config = dict(
    dataset='views of escape-time and Newton fractals',
    train_examples=72500,
    image_size=64,
    encoder_patch_size=[8, 8],
    encoder_width=128,
    text_encoder_causal=False,
    text_encoder_layers=6,
    text_encoder_qk_norm=True,
    text_encoder_parallel_block=False,
    batch_size=256,
    lr_schedule='linear',
    final_lr_fraction=0.1,
    warmup_steps=200,
    adamw_weight_decay_other_params=0,
)
Rows from block 3 of the image encoder of a small contrastive image-text model, named by matrix and row number. Rows with one number belong to one neuron. Each number is 500 + 25 x the weight over its row's rms, rounded and kept within 0 to 999. All counts start at 0. Numbers have three digits each.
After each neuron's rows are labels from the 100 images, of 14848, where the neuron reaches its largest size: "peak at" is the part of the image that holds the peak. Only what is clearly more common there than usual is listed. The data: views of escape-time and Newton fractals.
# u: gMLP up (value half) (encoder.blocks.3.mixer.u.weight, 160x128), inputs 0-127
# v: gMLP up (gate half) (encoder.blocks.3.mixer.v.weight, 160x128), inputs 0-127
# out: gMLP down (encoder.blocks.3.mixer.out.weight, 128x160, transposed), outputs 0-127

u.151:454497530535486499507536498516515555446507519526508479464504482515460484492475492494519469498536509492459502492460515582484485538483505532511548473465531503463486517508494503538493488493520500484538486493499462518468477477529529493501513498540504503476480531500501502483489428496487487502535475468495497561450505494506528542503481509506523490510454479499520493488509504536493467498482
v.151:493504470489525478463512525521517491509471475480456510536512527488488531524501491477499493498485539509516477510484552492490507498529544461525517482509519511500515548502500457484512498511490520494562533521495504499515470519483509502464531428503484524494488488483516530501432503483477488470509523501547516462533458483452490479513513503490442491470492487559487557490458518505507516503495
out.151:468472479438535512467471537480523491502478510530507519483508546480454534544496478505487518482487512511511498498484528467513478508541536481472471509513487511493495525506525509506479513502494533486528477484508498498520493515511488540454491469505500532490538476506542524526467487485510525476483508519538514453548490432463539524469521500527522521479451465505469500488502483538505474466537
peak at: bottom right

u.63:481514494496544520570529548518525498492557500518518494542497486535509486490481494463473462482461524516498462510482505540525550540474520494473509520547435502486479483515484504506490502542451518499502497483513467495442496527486498493513476482496533518467513469517522500469535500523522469458513470481463487527527509543479505495518470511507520496503511477489510503473483482491482518517457
v.63:492505500512469508482518552532509486487504481505523551514493518539481498454465500431489472489470517495513464516500528537498488519477495511450517469537443490516497494508526501521507540515481506526514520521469470520465537538522527515492503496483521506456485485528493466486493473503508503494527451482465523482486472492467483495518501466515526480563531505572472503481494491506492532528485
out.63:492526463531493515513476463519411517489548504467529469495486530517504502480474528492507513517462452526482469495524511496479529506498504494462502468514476509502513509523484528494508509484499475525502467538504527490462494490496527505510506533518496493557481479532479496508497454514470511520525495497468517510533488510521500530460452473502548513549565498484514479454522471496487484541495
peak at: centre

u.60:487481507521490514475464516453464487515510514527490463481505484491502506496508532506485447511472511485473495492512520503477476518508515552462436501491521461524464513547538537510492504501472497521480550480514496522486486514509512511495472505519479530549511493482514493508553505515507503445476495495495465493492532519499498466542531530532497503552477540553430511496459496502526482491476
v.60:505478522504537494511472478519485494478518524538492493528526486510516522492518510490444557464507504499515511483517517494491516484510494494481471501521493511516517470503518483463541470494538490461454482510489495492483499506497498503521494578514512472537509514521499554542476437474537509476491486495526458493493499500517491477466428508494470533495516522472429492487456546510495509494522
out.60:458505490508462549503515472473501480502504528521497528478535489476506456482488512484480520481531533482507489497486464507551471466506496470524595511504496489491519485503483483511485554475501484458535505499533470472486484492502524445528509501486536515484449504470517510536513474486488495505514509500486525539501516494503480464486475489555546487513515472497546496527521540512482528472476
peak at: bottom right

u.28:483545456540493530553464467534519520482494492484501572544486485520511483492521485492497505530504497487520501491527503466525494452458452514517497479538454512503495482504505482521491523484504506502510515529507505530486469432506497491475480512511503489471519516496494477517526497525504487497476514513464475451502491542473445488522497480503547466479524514496494548521500469469498516563512
v.28:496491485509450520505494509542480511520534504439484493541489496533501509462500495451508514469498477504535506497483539524516525498490502530517518524529434493478505490494460535476511544483539477512487512500514470479502517506446455474535481486520479533505516493472438503474509508517555556508503537484497544501524513487455500506487517449476471496494497487528506512484473523476519519491528
out.28:510523473497482494456498558522526509550520473473525456422486475513521497467485500531483506483528473493476494525513522530528504480482532458477485482512480486508458508499512493485472494530507515459525487514514481489493491563511515475520479500525495514507494465464464491420498545534507512504518487473512522503520552484505508524476516494508504503530530502507451507493480499561512482496510
peak at: centre

u.16:500513512498437478499506519463508495490498501540503514512499466459497533502482449460520496510511532500507510534499477518516498499502468490488487530503495531532510501496520469534470492490493497446484520472506530440457470490531518498509583499493518522484472532472503480502488528491494513497530504494539473513480512476493516525471529498490490540516516507545491542554523501441497455479450
v.16:451485502551518522451504513494531505484479469529514491508505523448509507540460554468519477454510500465499515468473488468491501517527465515504519475457536504464541516493501474497488473502545503505515521476513496491492492491508507470501451496487513507513476513478502529480522516483453494492535504478549552511466487490491490511466511514504509506455503479475524532509501494538573506514547
out.16:501519492527491479491494470452515508495479498492504457543505528475481482511475549478496512501497494465512499497472524521489496500513541506476497486507548499472499503469459541530493503465543494509556501501456462501516496504476521557500466554522547503548455493479501517510496513503476528513475552515494496511458499446534515442505466490498506483487495503460500464506504501559513519512511
peak at: centre

u.2:519500496524495518477560502503468480515487426520509508534471483517510469495497490508457465492500481549523521514496465494505516490497528464490454498512469512533495440502504528487503545482546493509516513500526487500464498483494499503477552457499543562478520493492506483483523494499493511479530504496446497467533524459485532512484519503543488474556490475508509549485482509505473519480502
v.2:474503519518492491508515493529516483466497525507508477504499481477482462524457519517530501486523481509508496489468518488513437527516514525508478471443525527486545506465504501536532476488538486456518543478478497516511460478498507502504491482481531505503518491478495493506484559514482514477519525491553468534426506511509442511500522533522481516489520485486517470577522514494525469486479
out.2:530462484517521505466509522481501479496508478481477479499550488533522492497517479444481476534500526451473459501499561522492500487525458520572500485534491492458491526495491480476467535504510495515520496473497505516506516532469515496463503481515529496515507478512520487489493481470487461482471550492542534519475507475524478467483482546518503498463495578500519500488509525538477501530507
peak at: centre

u.52:468511545499516530478513489531539511486500506508488485543498482538518525525519514471481509511534473536542508499464495490513478522542516466442487512506473504510510460485461484498544445509544493485481489496478500488492515455489485469478468493434501503538535458473543505508464497537451493492491522495489512503521504544527503525491500486484543486464493516511478549508461510484464510500518
v.52:489477527509492500503473480507490494468456533481512527487476488524464453504525456539495502531533474474493522512491445530523491535501498478538519516504536491497486503494541555521519496521490445490459506506513496476495487502542459534491573509527496528497522493501468541520536437446492517514521474520530517467474489501519524516464470491499498507519484527458490473499485497513491511491506
out.52:512530456530507547543519504474513503508523509510550464510475506460512515469502477465557534526504521481535503522465510460509513479438505502473483499499511538488530505470457500521487467513540473476507541504498472514496509543493507495494471516494473478503485527445487493430532480479480497515502480476503521552489465490507488479518526531472530478495508495535488536504492461503501499507529
peak at: bottom right

u.80:524486503495444539551466503559505493521498509494525536493438483523544505496480512452473477552485437507509493462467493478510513489469477518513508527528480523497526485479490477475470559511553503502476501502497483513512514506493502465489489478493517496504529508492504458470526506498532532534514499458501471492539478527524515505438476500521506453537523512507531506506481489497505484504515
v.80:516461521477528488526499459520465507496476508568459484510505519473476542516491506471513485484498515447494486505485516486510503494495481520516504467434550530503502541523499524480481504470453446494454525494489516452466501494498529523533509502513460531477505469464521491507529486498516445518509514493519492503508489527490500566507519535487492538527526560490517504508478503509487503499478
out.80:545507503466461487463482513498520485490479482482510506497533513524518517448513499508522512439537512512471495513516533496499488465520513494465457519521477475521528485483531513466482498530458502476538500555527529486512506534468535465524497526512529507481499507471471480484501471512495488485539508461532560505525519495505478470559497479471509520472533477496489544466478458511468532488497
peak at: centre

u.25:482512508517519483509476462517483486514494509513487484521485504453500513471476490507518536505495481566473501499503481486463550520499528433500518553485461508473545537519447467475457485503487490519512498497484540496519507545454538489495530512481521487485476514488514483515508540505498489483490471464541496476529503472483519520508524496534506463473497498482486505504554537560469481475523
v.25:499518517513524468507471503484501537497500444498520502485479543523514491477504523488526559506517456567486525507465469517495490476524524487480497552517477456531523498525466513491474465510482502506529515498457450500496526501481521520503525486489487507516465536495513501466529488489450493509458465484523485515480533453473496506505503491474493479501543521486505485530533575499485471477525
out.25:489477516493454518482533472476493494498505503505505490501467461511513453518518514502451456542468502453524470494499534511510484467494529538507493500459470515570531510498522559466497495471572536510481479517548504514507523516511506503487499529484508559483512497515516493483503481464473517542461511514492488504531439498499511517510473470497479474514529491488481495503531483473512506527476
peak at: bottom right

u.50:467511503487504518478505509482536525548498498528521523505503527478505511521490478495520491504517506501525481485501526514556482467504526508494541486537463482526489507468459510513500529486491493477551491510459498471521517495494505499497499498540541511565499504427517481441492496510499509469545500537516508539446470466505484442489478503498486442492500540491520504517478528503455456489502
v.50:510486505492499498435480539490520511506467500493509535521505456516476528525506531501518530484463464533539458482526526509492512461535546469486508464511477529522480514484506456486480515509463499494521460535476490537513526532545494494473498471547531507508559497489515497478532468511470520461471519519514487498537495476535462516490473437516491477512491520528497496483495538485488488486498
out.50:513482485507496502498488590513506454520458470501469503557473506516444534524495514498512518503492500514518495517517530531501505534473466445456487493497464526482474524510519464494476482481505458502478479536473529518515513484494482514495552486504475482497538500491530521494524493469513504504501496470459510505511493475503469516528511478512478533575484524510495472462458496488519529527530
peak at: bottom right

u.82:495508510522503540537471478479493484474480473521475469472517505473527459486459499503526542545505538517521483482482494481506467466496537490495451501468495456504513509494501527553434474520520503565517511485497495527474503491501468490492476515521490509525482492509493472507492477506537499493507533470471551499488533534528478506494463508539480480471462497500507518522481547501564527473487
v.82:501482537546514483538514469537499484504546501462433456545508495489529483535521507520469517463509513477480503486456514510511508490516504547513461511469548479490482506490486515487538460466496524465468556491484498487440482471503485502500538509495499490485473514526485495531518482503460530498535507512485526482457542509460500498524519523517467472514501485517536501494533479491532519491493
out.82:495527557501515492532517450526498475477509490493500495526507496483505488512546512480457488476495492505496498525477458502499475522476508509484506490460557511449510462443535511505554449495514499495527511516503430529445491505535492494474519529486500483474496502479506492504516515496455506504486528547493499528485549541441519493538519477533480507513514511502528518486514453496485519496487
peak at: bottom right

u.27:485466549461498459547538516571510467499479497535480504514476471535503494510484488484488494499489445467534497505521490484516500481472484547540481485471458548523519517543516512488499491485482483537449515527479501510490487487482499543511476517517489497487497529541475493483527503451520474533481507510474493498507460496499498514517474494495520460500541505451517485501539448502491524530516
v.27:482530505456530513511507510503528494467538458496508493484499467544537479530456487504427503513481490506483522428485461463468490508480490508493517466504476539523508526571540505480539503543512463476505504531520486493532519496511490536489480509494468501507491445561506473497531500491492512514524483458494521496528480477470469493505526491481523523515486532508473492497523483505513507499514
out.27:511558533521498517485485510512521495551523540448494492503516543525505531477513513501477506468550542501497510487491503479483526464485475482502544469502471515512484448498481428494490525503490504501517504492479510524495500509468511493523557483456545506474500477483506517512498490481516514490474502499520450445546506515462446487516490511473520532500494495517510473493546510441515484489481
peak at: centre

u.72:504505470464489524514474528500550488483485490522501487477506510522495524475506480507491490508501508451492481451505538509492479533505465477440488452507506487483521514438522480504495528504514513456523467500498478487509488540472491563497506541523490486493549514488523512509483490508564509467524550537519511534510504481518468491502485489481512476462498529482493503493490519569515491448544
v.72:485487495493529521513499542485521499535482515462483515504489508504430529515458483506474502540461499481513439451506525473460515540555498485491512500507473475518524499468530466491503528501517518478529500503523495493492507525499496514499509494496473494475525486475485488471502519505548500508579481502521487540512494475480545519506476518465466478473475533497501517482490559545458486476527
out.72:534538485516479488524479555485478490517525507464499529478453498527441501539488475472497501525493497541520464500506501487449528479493463449500518520507482518478483504525485511477485544523505469522516510529458533523504486492501525466504525449524526494523507474498445471470526500531534509475539469502530487520501480483468517515513522522449493556509515523476478494480495519467512489519512
peak at: bottom right